Rows from block 4 of a small image classifier, named by matrix and row number. Rows with one number within an expert belong to one neuron, the router's apart. Each number is 200 + 20 x the weight over its row's rms, rounded and kept within 0 to 999. All counts start at 0.
Before each expert's rows are labels from the 100 images, of 14976, where the router gives the expert most weight on average: "responds to" is what is common among them. Only what is clearly more common there than usual is listed. The data: scattered letters and digits in many colours.
# router: slot weights (model.blocks.4.mlp.router.weight, 8x384, trained with AdamW), inputs 77-153
# up: expert up (model.blocks.4.mlp.up, 4x384x384), inputs 77-153
# down: expert down (model.blocks.4.mlp.down, 4x384x384, transposed), outputs 77-153

# expert 2
responds to: count: two
router.4,205,186,200,258,203,178,187,179,211,216,198,216,215,164,193,255,194,208,195,212,185,198,207,208,174,216,198,191,198,205,156,226,196,202,193,212,205,215,212,200,184,196,196,173,192,183,193,207,162,200,180,167,219,216,223,246,195,173,164,194,190,201,216,182,195,179,219,210,226,190,199,200,212,194,210,209,205
router.5,168,179,210,230,232,169,188,184,201,208,238,196,210,160,167,253,198,188,200,231,166,216,204,192,210,248,236,192,205,203,183,219,175,218,180,211,218,203,202,202,175,237,211,170,211,211,159,240,146,212,173,180,239,204,222,219,217,204,188,214,208,205,194,181,196,188,199,200,211,203,197,212,214,191,201,209,190
up.0,219,199,216,211,224,175,164,189,162,178,200,221,240,181,171,212,205,201,164,205,224,190,186,208,226,209,221,209,172,226,210,208,158,188,203,222,168,212,210,162,156,183,181,212,217,180,178,215,151,196,213,177,197,206,199,208,213,213,200,212,215,196,213,199,209,210,199,200,191,190,191,212,170,189,211,199,194
down.0,210,182,216,203,204,200,194,201,212,194,195,201,197,184,217,210,205,189,187,213,203,204,208,187,191,192,212,198,223,180,221,186,207,211,192,207,219,205,192,202,244,195,187,193,192,220,228,181,209,207,188,220,204,189,220,175,256,229,212,220,196,197,209,221,179,206,205,217,188,190,204,194,207,228,198,200,186
up.1,201,189,186,204,190,201,224,200,220,164,152,200,208,196,201,209,164,179,162,185,201,241,167,200,202,198,169,194,235,185,191,174,225,167,215,201,214,191,207,213,236,186,214,212,201,207,217,159,192,224,211,214,197,198,177,174,197,202,201,197,197,257,196,219,182,216,186,216,203,175,202,212,191,243,166,205,192
down.1,201,217,193,210,197,202,184,196,179,229,202,220,199,177,213,175,174,188,169,223,219,209,209,190,159,207,179,194,207,243,201,207,186,245,195,220,200,201,230,194,200,176,218,205,203,216,231,175,212,208,176,237,237,242,175,211,225,209,173,206,226,173,185,176,191,218,210,199,167,202,185,193,198,189,206,197,193
up.2,198,200,179,163,200,183,225,167,156,172,190,181,191,207,209,187,192,203,216,200,207,178,192,189,217,208,206,229,190,185,235,180,212,205,212,192,222,187,159,227,174,182,224,217,214,213,216,192,220,205,184,211,216,185,204,196,207,201,219,163,183,214,205,217,168,184,167,172,193,243,216,183,169,192,205,211,212
down.2,195,219,218,188,242,186,193,218,186,189,229,208,199,194,187,194,220,209,184,183,204,193,198,205,188,224,200,188,205,212,228,181,213,209,198,216,204,207,194,197,177,187,190,184,171,172,210,200,184,209,197,177,208,233,185,213,233,196,274,225,171,185,201,191,204,238,201,204,181,206,187,182,244,209,152,185,198
up.3,203,196,209,186,203,224,215,206,203,201,186,173,208,229,198,187,201,218,202,190,213,242,198,149,210,201,204,202,226,165,221,167,199,198,238,178,205,180,189,193,212,205,192,185,181,192,158,184,220,203,206,227,194,201,176,195,211,208,211,215,187,244,182,222,195,219,183,216,173,203,226,183,190,214,200,175,196
down.3,194,213,211,183,197,214,215,203,197,212,193,175,214,195,225,191,201,175,180,217,213,174,180,216,203,218,231,210,200,219,193,204,206,230,203,237,178,191,209,191,221,189,225,185,183,202,207,198,150,151,186,228,206,198,195,162,223,210,224,198,169,180,189,210,208,254,200,191,183,217,187,182,229,171,187,259,241
up.4,215,191,175,185,177,171,209,173,199,183,212,193,210,216,176,175,185,187,226,195,229,218,226,173,231,202,197,228,191,174,216,191,225,212,204,213,229,177,204,227,209,226,194,213,172,223,205,186,225,195,208,220,202,197,210,171,226,219,177,219,195,193,200,215,189,204,182,221,187,228,225,210,173,211,195,194,205
down.4,182,171,216,175,208,222,221,227,197,211,179,176,236,190,198,211,187,199,199,215,232,198,198,185,194,205,174,188,191,217,178,198,188,217,215,225,176,206,201,194,198,211,239,163,196,192,212,214,173,172,197,214,208,226,198,212,220,218,215,210,204,199,193,198,209,227,209,189,185,216,159,179,209,188,177,247,159
up.5,184,215,217,210,195,213,208,164,189,175,191,218,192,205,185,176,208,205,182,173,223,189,215,176,234,248,229,172,202,167,195,197,207,181,197,170,251,175,220,177,225,188,188,221,185,197,162,231,203,215,193,182,224,185,203,190,203,166,226,172,177,235,214,212,198,169,177,195,197,221,181,150,190,217,182,210,198
down.5,163,208,204,200,189,229,237,180,201,211,203,202,205,199,194,173,211,197,189,214,257,204,189,185,217,205,171,216,212,238,206,195,194,194,212,199,200,198,211,223,180,206,221,227,190,178,229,196,212,189,187,198,199,192,195,162,229,204,224,184,191,229,178,213,179,235,206,184,174,241,198,197,220,166,181,225,193
up.6,220,187,160,226,213,202,235,197,160,230,194,236,193,189,170,228,209,200,201,224,173,161,175,198,187,183,189,201,176,208,175,182,183,215,136,229,236,177,211,201,196,156,221,218,170,172,172,234,188,201,196,189,229,194,175,214,214,173,185,165,226,206,190,230,185,201,198,170,227,207,204,177,213,193,195,183,212
down.6,215,175,212,193,199,207,178,198,207,201,217,186,224,185,217,200,194,171,178,211,201,209,203,203,186,181,203,201,233,197,220,184,203,225,189,222,215,212,202,218,225,196,178,196,207,202,223,172,207,190,189,216,192,194,195,181,259,232,217,220,175,194,199,192,185,223,197,209,189,197,199,190,197,223,218,229,148
up.7,197,215,157,234,173,205,204,180,207,215,223,164,214,171,181,198,207,227,229,209,175,187,211,203,204,221,150,178,170,193,212,203,181,213,203,187,231,254,211,189,186,176,204,218,191,195,269,250,213,225,166,172,193,173,215,186,194,188,205,177,225,134,251,178,166,205,211,198,187,177,234,191,205,192,202,227,179
down.7,215,183,204,187,198,201,187,193,200,189,195,210,224,184,210,215,200,171,182,222,205,216,203,188,185,185,212,204,236,181,225,179,209,218,186,231,225,191,185,212,232,190,203,200,190,209,215,184,206,179,181,209,214,206,190,185,266,221,212,212,179,203,203,205,189,223,203,203,186,209,202,191,194,205,202,206,191
up.8,202,248,196,207,222,209,199,206,158,214,208,180,188,223,204,188,240,220,194,183,208,205,161,195,194,166,191,163,193,189,198,226,193,211,206,231,152,169,215,198,184,169,195,189,180,201,188,200,203,201,224,186,205,207,189,206,200,192,181,188,214,225,219,178,224,227,233,198,182,173,208,192,215,178,206,198,201
down.8,217,183,202,193,202,206,224,196,200,194,216,205,204,183,214,214,199,198,188,220,201,193,183,196,199,194,218,194,226,191,216,194,202,217,192,215,220,205,173,197,254,183,193,200,197,199,229,180,199,201,182,205,194,192,207,191,241,217,220,228,181,213,212,247,180,232,204,208,186,189,207,202,188,228,198,233,204
up.9,199,171,185,186,197,174,212,185,230,150,202,251,184,239,204,173,157,185,193,239,221,201,213,182,187,198,209,199,216,179,228,160,201,218,189,188,151,190,196,183,199,242,200,230,211,208,191,213,200,229,226,215,202,160,213,207,191,179,226,208,189,231,179,210,187,200,187,215,173,210,220,221,188,200,200,208,189
down.9,207,188,219,192,205,217,224,166,191,208,182,184,174,207,192,189,181,219,204,186,225,196,169,196,188,197,196,207,208,228,205,210,210,216,214,201,198,179,193,176,219,214,217,190,203,203,215,215,190,195,186,205,216,197,208,218,231,216,209,198,189,199,234,191,194,236,211,203,177,228,182,230,226,190,149,241,201

# expert 3
responds to: count: three; yellow
router.6,195,179,209,197,195,203,232,216,230,203,197,170,205,199,201,209,206,171,218,210,211,186,206,164,201,162,179,168,193,193,219,185,210,183,207,180,192,190,189,185,202,167,195,200,223,228,181,158,252,203,222,231,199,209,213,141,210,212,216,190,221,197,213,208,212,198,190,165,196,205,232,201,192,250,197,169,187
router.7,196,212,191,191,182,195,194,230,191,186,198,189,234,206,201,177,188,185,212,183,216,234,204,163,217,185,169,215,231,219,243,173,202,186,212,200,191,194,216,217,219,185,200,196,194,204,193,174,214,196,222,226,175,198,190,162,192,218,205,203,227,197,196,210,218,211,203,235,180,174,230,213,189,199,228,194,185
up.0,188,205,191,209,230,193,208,187,189,172,228,208,195,197,225,205,245,198,195,238,212,220,249,216,203,189,236,186,203,215,194,212,175,239,162,222,189,194,187,216,193,213,183,180,193,229,191,185,201,194,182,167,221,173,202,200,223,216,182,177,169,195,178,218,188,179,183,212,208,225,202,204,204,204,192,204,206
down.0,171,188,205,203,195,206,219,202,219,200,195,166,206,188,200,272,203,198,239,183,178,227,161,194,199,215,205,177,178,226,188,208,205,203,168,179,225,199,181,188,205,192,240,208,196,152,219,188,220,208,180,205,204,177,204,218,164,200,207,223,236,195,218,212,154,178,193,196,201,180,254,184,184,205,189,200,216
up.1,205,181,186,237,205,165,211,203,184,177,192,207,183,201,210,211,205,198,167,244,209,204,204,188,197,227,240,195,164,208,207,227,188,219,229,237,186,200,163,174,188,209,152,186,188,172,196,188,183,209,207,185,239,222,203,218,221,152,200,218,188,230,211,196,192,197,192,211,230,198,202,208,203,169,193,200,167
down.1,167,186,202,180,226,194,189,188,200,187,176,166,203,200,187,167,183,196,237,185,203,213,184,206,198,204,192,198,175,207,191,229,186,211,243,157,201,194,184,192,210,232,224,185,221,215,196,165,213,198,183,197,189,186,192,205,211,213,196,209,192,181,214,180,194,205,204,223,168,214,202,248,202,211,183,210,208
up.2,240,187,195,191,216,195,193,172,194,207,155,206,196,201,183,200,201,217,179,207,211,186,197,230,225,188,216,220,181,192,201,161,202,235,177,191,179,197,169,152,176,200,205,220,205,177,184,210,211,204,161,183,228,224,204,232,193,191,199,194,160,211,175,240,185,187,196,195,212,209,183,234,196,166,183,206,225
down.2,186,199,204,191,174,182,217,228,188,187,179,206,211,178,192,220,214,218,182,233,221,192,213,191,200,211,226,153,193,198,168,197,209,203,213,186,241,181,192,222,177,202,232,198,178,161,202,187,196,209,215,185,199,179,194,175,182,179,205,195,203,241,184,194,221,203,191,226,198,203,210,161,181,185,193,183,194
up.3,219,174,213,229,207,192,214,170,184,187,200,228,202,170,147,239,203,216,192,235,214,173,183,222,220,213,226,182,177,199,207,192,198,233,181,222,208,200,162,164,181,236,185,221,195,185,207,197,152,184,185,163,219,211,224,215,197,200,214,206,168,184,220,198,163,188,196,192,217,201,211,181,213,165,176,215,210
down.3,175,204,164,233,199,189,200,184,194,205,167,203,184,216,204,207,190,213,193,208,213,190,225,184,205,227,189,236,207,191,183,168,214,207,225,189,214,175,188,185,186,196,181,216,178,179,184,226,196,175,181,199,221,176,166,180,203,199,196,205,220,200,199,206,223,219,158,193,206,205,224,213,179,158,218,190,202
up.4,199,185,175,190,186,197,225,177,186,222,180,209,191,208,206,234,191,209,188,239,189,189,186,226,195,222,222,188,179,220,179,187,196,198,214,180,216,187,175,170,161,207,187,232,198,180,189,208,170,210,157,185,230,203,237,201,182,206,202,248,158,191,211,193,172,175,191,226,218,213,223,209,230,163,182,208,193
down.4,223,212,205,224,185,220,192,182,212,211,190,186,226,208,177,229,223,236,197,201,200,185,190,223,188,179,172,163,181,189,216,206,206,195,178,203,183,201,196,201,178,239,207,185,220,184,227,217,236,216,199,197,167,187,233,230,200,203,213,179,191,225,172,183,199,225,185,194,211,221,204,197,184,221,196,182,174
up.5,214,189,195,225,178,194,224,172,208,196,209,213,205,192,202,174,189,186,206,215,197,185,238,202,223,198,227,197,189,215,205,216,187,207,177,248,217,194,205,178,219,182,221,198,177,182,169,214,196,198,185,208,229,201,233,211,232,248,197,229,186,213,260,234,198,218,182,201,204,217,222,222,207,204,180,190,201
down.5,202,181,220,223,206,207,220,190,191,204,184,208,190,161,177,208,188,185,188,225,169,194,216,235,184,195,223,181,192,161,163,188,185,209,221,152,216,173,190,232,198,202,188,209,198,218,229,200,190,217,188,225,188,194,199,214,189,206,166,184,233,183,197,239,234,201,214,181,196,190,185,180,177,182,210,225,165
up.6,223,182,194,214,211,163,220,188,195,186,191,183,187,213,172,178,183,212,173,215,202,204,230,195,228,213,219,215,174,237,192,225,197,212,193,239,222,190,179,197,190,208,204,189,211,191,172,214,208,178,164,204,216,219,208,198,233,163,214,185,208,203,211,208,179,206,193,201,227,241,195,191,206,206,190,186,197
down.6,205,195,207,191,185,196,196,177,185,203,179,169,192,198,189,189,192,176,190,207,209,207,192,192,197,215,194,205,184,189,192,148,166,241,199,187,191,208,200,200,237,195,169,204,170,210,222,180,230,225,171,184,208,178,230,230,182,187,241,208,225,188,218,198,190,187,204,206,176,208,197,206,198,185,190,193,236
up.7,179,194,205,183,203,194,230,163,206,226,215,204,190,206,215,168,210,191,187,226,217,210,216,218,203,211,223,207,160,200,179,194,188,215,209,205,219,225,195,183,196,184,208,209,172,175,228,211,182,207,155,207,193,219,222,213,204,200,167,209,177,203,223,185,171,167,172,204,185,252,195,194,219,193,166,207,218
down.7,201,203,193,185,154,215,178,238,184,189,192,185,185,170,202,197,202,213,194,197,226,206,220,214,187,165,206,235,165,177,218,173,211,181,207,208,206,197,231,196,187,198,192,211,190,172,174,192,200,204,208,218,198,226,221,236,214,189,174,201,209,176,192,202,206,202,168,208,177,224,155,216,204,215,178,170,176
up.8,214,195,193,238,195,199,210,177,218,185,207,200,162,193,208,211,217,233,185,227,201,183,227,219,223,202,222,190,181,214,194,208,195,232,178,216,235,224,171,204,180,206,181,200,230,189,232,178,187,219,178,176,207,212,226,215,191,198,217,222,168,195,229,185,170,165,198,205,217,203,200,212,190,211,178,204,181
down.8,183,168,199,182,226,206,189,158,188,153,210,156,251,182,208,220,208,219,206,207,225,193,162,183,218,208,189,208,170,204,193,193,228,230,198,190,207,203,161,226,209,191,186,202,224,226,193,222,203,205,168,176,229,190,216,195,206,201,205,204,178,207,186,188,227,193,208,213,191,210,193,213,184,189,206,218,236
up.9,171,201,153,216,204,198,177,212,214,201,177,202,185,208,163,204,215,213,217,175,227,218,173,230,183,196,211,207,193,204,209,225,208,191,208,210,163,207,169,212,164,226,193,204,172,176,179,214,147,201,229,171,225,164,198,168,210,221,228,215,189,188,200,219,203,166,208,204,205,200,211,216,182,160,207,224,240
down.9,186,203,221,206,164,191,180,200,200,209,175,186,224,216,167,177,213,181,204,236,226,202,174,211,218,222,186,207,221,201,177,210,206,203,198,191,177,194,223,199,177,189,196,205,200,183,203,185,232,172,247,254,180,204,244,211,182,204,218,188,208,217,203,180,181,210,182,182,211,223,228,189,221,179,170,193,175

# expert 1
responds to: count: one
router.2,191,202,191,184,231,184,222,206,207,221,180,203,196,211,204,195,219,200,192,191,199,207,201,217,175,186,227,174,179,171,209,203,205,200,213,200,199,178,226,206,199,191,215,212,188,199,179,204,187,204,243,182,244,221,209,220,205,194,213,155,187,237,201,218,208,179,170,194,215,200,223,232,227,218,220,176,177
router.3,210,171,216,217,200,181,208,171,212,204,186,196,201,189,170,243,200,173,185,210,217,197,214,204,175,191,199,177,185,210,211,215,210,188,180,232,186,200,222,170,218,202,184,214,209,202,194,228,179,191,217,168,181,232,195,203,219,204,221,219,205,227,203,223,191,199,169,183,232,196,209,213,211,204,226,164,191
up.0,190,190,178,190,198,193,201,169,165,228,199,225,206,187,161,226,210,195,206,229,179,230,196,193,213,217,225,197,184,172,158,182,195,211,186,210,191,200,188,188,198,211,177,186,189,195,190,198,188,212,197,211,222,194,212,184,198,232,177,226,198,208,192,235,174,159,183,199,228,234,203,199,223,212,185,167,206
down.0,207,218,211,182,205,197,225,182,198,211,170,207,212,198,208,227,218,232,179,174,227,186,206,189,191,195,222,207,181,207,194,196,206,178,209,199,194,215,203,215,210,170,239,193,160,198,197,249,203,191,221,208,184,197,207,187,208,216,165,198,176,188,200,197,222,220,197,225,196,232,214,220,214,225,181,214,181
up.1,182,196,202,216,249,170,191,161,164,229,210,214,189,183,204,183,202,163,219,194,185,229,196,189,233,221,212,194,187,201,218,198,201,198,218,224,206,184,204,185,195,232,217,178,189,165,191,232,193,194,212,224,234,222,190,193,182,203,195,199,181,209,211,237,190,202,176,215,207,205,203,187,231,168,213,190,184
down.1,225,199,216,222,202,218,196,211,222,230,206,175,208,194,228,185,215,201,206,204,191,197,171,198,168,205,199,188,224,194,179,214,204,172,190,166,209,233,238,219,189,182,172,160,190,179,162,208,207,190,206,198,203,172,191,205,177,173,200,174,213,186,197,206,215,228,205,215,202,250,209,208,191,234,218,209,201
up.2,191,185,169,200,184,226,200,195,204,224,225,189,206,196,191,213,221,213,161,208,197,213,161,207,215,215,165,210,192,231,178,153,194,172,210,226,209,225,215,184,185,167,197,210,176,197,209,219,205,184,165,213,184,183,219,232,196,212,171,217,197,234,211,195,216,200,221,208,166,220,199,196,177,180,175,203,177
down.2,206,199,211,223,200,219,237,171,188,223,212,223,202,194,235,196,184,140,182,207,216,213,166,177,177,205,155,210,225,215,195,209,197,173,168,205,209,192,218,212,180,171,209,184,187,198,191,205,218,201,179,233,217,176,207,213,223,189,211,196,212,194,206,186,204,208,194,211,228,193,193,203,198,220,198,184,169
up.3,221,216,188,217,208,207,218,183,194,222,182,199,231,187,184,230,187,190,220,185,198,234,174,194,245,214,223,199,199,174,236,182,235,207,236,202,218,194,182,230,233,205,203,191,201,174,165,171,206,208,202,214,233,215,210,207,240,222,189,227,177,177,210,196,221,193,219,208,241,229,236,191,180,200,221,192,205
down.3,177,166,187,197,169,191,215,221,203,188,188,216,225,234,251,182,168,201,220,228,215,194,178,204,166,154,197,223,258,196,234,185,223,175,192,174,208,213,233,222,195,202,154,159,208,174,211,199,169,212,195,177,209,193,210,213,206,192,166,168,249,185,204,219,161,234,196,202,195,223,186,180,218,204,231,204,225
up.4,212,196,186,202,186,165,229,165,174,176,177,208,174,174,162,218,219,212,214,228,188,209,224,187,231,198,225,211,200,186,203,175,203,197,183,227,218,231,160,188,193,232,199,173,203,159,164,186,217,177,216,206,216,209,217,171,204,216,186,189,162,182,193,213,186,178,219,243,233,204,197,193,199,208,170,157,216
down.4,190,175,189,207,209,173,189,188,199,225,219,203,171,200,181,184,201,180,208,205,235,189,223,239,156,181,170,196,238,213,204,216,219,197,209,200,201,184,207,221,165,150,197,180,221,213,224,212,188,196,187,178,241,204,208,224,194,175,205,213,178,228,181,210,194,201,187,183,198,208,195,208,226,218,217,203,203
up.5,175,175,175,184,187,194,205,195,210,232,206,166,212,172,209,209,227,154,210,235,199,197,195,192,218,210,235,187,222,195,201,187,178,197,206,216,232,175,189,209,220,199,182,201,226,204,176,197,219,195,169,179,195,224,209,202,202,201,212,188,160,213,193,233,188,169,200,199,204,212,194,196,213,210,185,199,221
down.5,171,193,210,195,183,199,193,224,211,220,226,159,188,177,208,204,185,195,162,195,186,186,171,228,211,175,188,202,213,193,170,214,202,184,186,183,166,216,230,200,209,193,164,220,213,201,211,212,209,205,209,209,170,161,224,194,174,201,207,198,217,191,213,216,216,192,195,219,176,217,251,191,164,229,212,199,210
up.6,180,195,182,200,186,195,218,173,178,183,165,204,205,186,212,195,201,200,203,234,177,218,187,161,215,202,236,218,172,204,203,159,218,250,243,211,236,203,193,190,214,210,171,170,210,202,191,220,196,218,217,191,212,214,209,191,216,207,215,163,184,209,206,198,179,200,188,235,220,197,238,196,188,186,152,188,211
down.6,200,211,176,224,197,236,206,178,183,182,176,204,195,223,214,178,214,189,242,209,215,236,213,211,205,179,181,202,220,196,216,199,207,161,216,236,199,214,181,172,228,166,210,197,206,227,182,220,207,197,185,208,200,214,205,206,222,172,184,170,236,177,224,217,171,225,180,229,169,208,218,184,211,196,200,214,201
up.7,174,198,198,211,174,194,218,200,175,270,190,199,219,181,168,245,190,226,221,213,173,220,171,189,235,206,219,177,182,181,179,200,218,212,221,227,173,184,187,172,195,191,212,157,163,203,167,193,220,210,214,221,215,194,197,180,222,211,225,206,188,200,175,187,219,167,194,214,194,246,166,199,228,207,201,203,203
down.7,205,206,200,176,184,226,219,198,181,220,243,209,192,189,239,170,181,210,193,182,210,182,144,203,207,161,181,211,243,202,229,243,213,183,213,206,189,183,215,203,204,198,215,204,228,208,186,168,209,177,174,224,170,198,203,210,224,208,175,192,236,205,183,203,204,203,212,228,174,186,227,178,187,200,200,181,172
up.8,220,206,203,148,216,200,176,211,215,223,197,207,190,228,207,189,201,236,190,187,211,151,193,193,178,177,160,237,216,201,209,210,205,208,185,197,156,202,204,194,187,187,195,212,199,213,221,178,199,189,205,222,187,212,178,220,166,180,214,205,201,199,200,216,230,217,207,165,160,173,202,196,186,181,213,212,216
down.8,208,227,224,210,206,232,240,192,174,202,200,224,221,183,213,203,196,162,166,210,218,214,186,203,183,198,185,195,192,210,175,177,188,182,193,217,210,218,206,206,181,175,203,213,198,172,204,205,207,202,171,243,230,185,198,188,216,200,201,189,197,180,211,177,191,227,177,214,208,198,167,198,194,194,170,205,191
up.9,171,167,189,201,183,229,231,179,193,183,192,206,199,202,198,202,193,200,161,182,214,201,172,206,210,207,171,193,208,224,178,181,175,169,183,184,204,197,234,211,239,195,233,238,202,204,221,204,194,208,187,200,174,200,212,197,176,222,203,172,185,216,207,191,174,205,225,247,185,200,194,192,229,225,168,168,169
down.9,205,213,224,207,202,211,219,181,181,182,228,201,196,221,221,186,197,176,172,191,216,222,179,198,198,202,185,205,202,205,229,225,200,210,196,217,211,229,210,209,212,187,220,185,197,183,198,189,189,212,213,234,202,176,217,154,233,172,181,200,212,211,227,178,202,231,182,181,208,198,172,197,198,177,213,204,180

# expert 0
responds to: count: three; brown; purple; black
router.0,167,200,192,155,244,213,240,189,215,210,203,177,189,225,210,179,195,212,181,198,191,173,201,206,220,170,206,159,178,173,219,195,203,191,202,194,225,198,184,190,199,217,220,221,200,219,208,220,236,213,200,227,214,195,182,182,215,182,233,195,172,231,198,233,153,245,157,157,191,252,182,169,203,184,184,186,198
router.1,196,202,220,181,229,200,244,179,203,185,205,183,183,211,201,167,218,224,194,199,181,209,188,220,218,179,251,184,188,219,223,197,230,198,228,222,201,193,178,199,219,189,183,235,188,210,200,217,242,233,221,207,205,197,211,194,211,214,209,203,167,222,216,213,184,177,189,205,202,228,204,172,219,209,182,183,216
up.0,170,180,207,224,163,191,177,208,175,196,213,174,199,188,214,203,191,212,228,178,210,234,226,198,210,225,211,152,205,234,215,204,206,168,177,170,210,204,198,202,196,194,201,202,192,164,204,189,215,200,194,180,196,219,231,217,199,234,169,200,240,178,163,176,193,171,171,215,204,228,200,196,242,236,202,175,180
down.0,190,215,185,199,221,207,199,218,222,188,181,184,195,194,223,183,183,211,232,200,204,178,168,188,170,169,194,179,207,201,189,208,176,198,210,207,198,164,178,210,203,186,180,175,194,188,160,187,188,207,203,181,179,183,225,175,202,216,190,189,169,204,248,160,195,178,202,190,206,196,196,189,204,209,237,195,200
up.1,220,197,182,175,205,181,214,149,204,182,230,173,191,167,185,224,235,193,185,175,222,186,213,174,195,173,173,180,176,232,179,188,192,183,184,209,196,209,247,226,229,152,193,195,195,223,191,201,203,199,162,213,175,214,194,210,194,223,201,213,204,183,194,190,224,214,236,211,200,174,248,199,202,213,195,213,192
down.1,191,188,253,209,205,231,234,202,192,192,216,201,209,212,184,176,205,159,211,180,230,212,163,167,218,201,218,203,201,191,230,218,198,199,198,193,186,183,186,190,220,204,205,181,245,183,197,193,185,208,214,215,201,148,198,199,234,187,188,196,178,182,241,179,231,212,166,178,162,168,181,196,202,202,212,224,210
up.2,195,182,189,215,165,206,157,173,200,215,190,203,211,193,206,193,194,173,241,171,189,186,158,163,170,205,160,226,214,212,212,213,217,178,188,228,209,241,198,227,204,215,192,220,194,192,215,181,189,186,222,216,209,229,203,214,200,195,188,181,216,167,193,217,239,202,199,232,205,188,210,226,180,204,204,212,183
down.2,203,193,213,210,234,211,282,197,196,176,205,217,200,207,197,195,213,172,185,188,206,238,196,186,202,182,192,207,207,215,199,176,211,158,215,209,219,196,204,178,196,220,191,180,191,215,175,174,199,231,180,209,201,189,208,206,215,196,183,202,188,188,217,183,167,197,172,224,172,182,173,184,215,214,182,172,216
up.3,184,228,190,164,198,218,216,203,224,230,253,145,195,192,205,190,224,198,217,218,188,209,170,212,222,177,197,205,194,201,182,188,215,190,217,168,181,185,209,208,236,200,222,201,187,233,212,206,222,206,203,225,204,188,169,197,205,219,207,222,197,206,188,217,198,199,189,208,207,225,204,185,195,215,210,193,193
down.3,206,201,196,194,213,228,243,203,202,182,189,234,196,222,249,204,213,159,168,211,211,220,201,193,203,209,209,202,193,195,197,206,216,190,200,238,205,209,167,204,190,197,213,196,216,189,179,174,184,204,162,190,231,200,237,205,212,198,162,225,210,188,199,162,205,212,180,212,182,154,206,209,201,194,200,205,216
up.4,224,217,263,195,199,193,217,193,194,185,194,227,171,235,224,184,215,231,167,169,191,208,199,214,204,186,209,187,184,174,215,228,197,223,245,223,207,198,170,180,185,239,186,170,208,207,169,216,227,226,199,241,225,208,195,219,211,167,182,218,184,209,227,249,166,200,170,197,212,222,185,181,199,223,187,198,208
down.4,213,188,195,267,172,208,219,194,175,211,210,238,221,183,206,226,173,166,206,192,196,235,203,170,194,196,204,197,210,203,179,204,217,149,234,171,222,198,210,180,180,210,241,231,175,232,210,193,199,196,189,232,198,193,208,195,180,205,179,218,222,184,203,164,173,201,241,189,196,200,217,211,191,223,201,193,182
up.5,231,184,165,195,190,206,240,191,190,225,188,206,196,178,168,195,207,204,213,204,222,194,206,172,224,209,182,226,162,158,212,214,213,213,209,202,217,170,198,187,153,170,169,192,182,192,175,194,196,202,198,212,209,224,232,205,196,187,205,183,183,225,193,211,216,203,168,233,199,218,199,186,216,207,179,182,184
down.5,204,209,208,214,193,178,196,200,195,170,190,195,232,206,166,213,192,182,190,224,202,194,198,192,182,195,173,224,167,200,221,151,166,190,221,176,207,223,181,174,193,215,189,183,248,199,168,177,162,195,185,224,192,210,192,214,199,225,198,191,182,191,196,182,202,202,192,250,181,183,188,187,191,173,211,207,247
up.6,211,222,203,220,209,204,203,171,163,221,216,194,207,173,194,229,204,181,223,215,177,177,180,186,223,187,212,204,183,202,203,215,194,236,216,243,249,191,202,164,209,208,162,168,183,226,169,174,189,206,192,187,209,239,237,236,200,201,161,240,195,215,217,217,222,164,227,209,194,212,208,183,178,201,204,196,196
down.6,200,210,190,210,221,221,253,174,191,174,218,192,185,183,194,195,208,193,193,181,193,207,186,212,185,222,217,191,208,220,198,144,167,195,222,204,199,192,178,187,202,188,219,191,165,223,199,199,235,170,179,206,187,204,204,228,157,249,194,211,183,173,239,180,176,166,202,195,224,185,208,201,198,171,219,239,193
up.7,207,186,211,193,209,190,183,192,192,178,187,225,207,213,182,240,212,178,190,248,226,195,203,220,175,167,224,188,208,214,223,188,239,216,205,209,209,211,164,180,162,214,201,194,208,202,187,216,181,235,229,155,194,226,214,214,196,181,180,234,215,214,225,204,159,228,223,182,208,212,199,179,229,174,193,184,205
down.7,191,213,182,251,191,192,214,187,207,206,184,227,191,212,207,207,204,161,173,210,167,227,194,191,172,214,186,211,209,213,176,187,207,187,224,205,203,211,226,217,174,197,209,219,195,199,221,172,177,206,170,212,191,204,216,194,222,186,165,196,215,188,196,180,173,191,225,233,197,178,200,213,192,187,215,220,195
up.8,206,185,199,220,195,220,216,211,222,167,205,164,221,173,198,235,212,201,175,215,219,210,190,200,186,194,183,193,224,215,190,181,177,177,198,223,210,202,234,230,197,169,200,172,199,217,196,185,189,194,195,200,174,200,200,190,202,206,218,217,200,188,187,199,234,211,220,188,194,168,209,193,199,192,169,189,182
down.8,202,171,243,206,214,207,223,196,213,205,226,197,205,182,195,185,209,182,218,174,223,213,161,156,210,222,223,189,231,194,211,189,211,192,181,220,185,177,197,192,207,181,196,194,238,200,182,204,203,216,224,193,183,171,212,224,216,195,205,201,196,213,242,177,227,198,158,202,182,171,191,192,220,214,233,236,182
up.9,214,206,167,213,215,166,209,172,213,173,175,191,188,213,187,216,191,205,181,241,214,182,210,214,216,213,222,221,181,195,199,194,209,233,180,222,206,212,158,216,197,217,182,215,202,196,196,207,175,207,196,159,210,195,213,187,205,188,197,175,177,201,206,234,209,188,208,202,206,207,201,204,197,199,197,225,213
down.9,199,194,159,194,212,170,202,203,180,191,215,218,184,234,190,199,185,192,190,190,214,169,168,195,188,172,185,201,199,227,206,184,181,153,232,206,216,201,221,204,167,207,205,201,182,218,202,231,203,146,187,187,159,174,179,212,201,206,235,204,180,201,229,189,187,180,215,185,194,219,168,210,187,194,179,193,197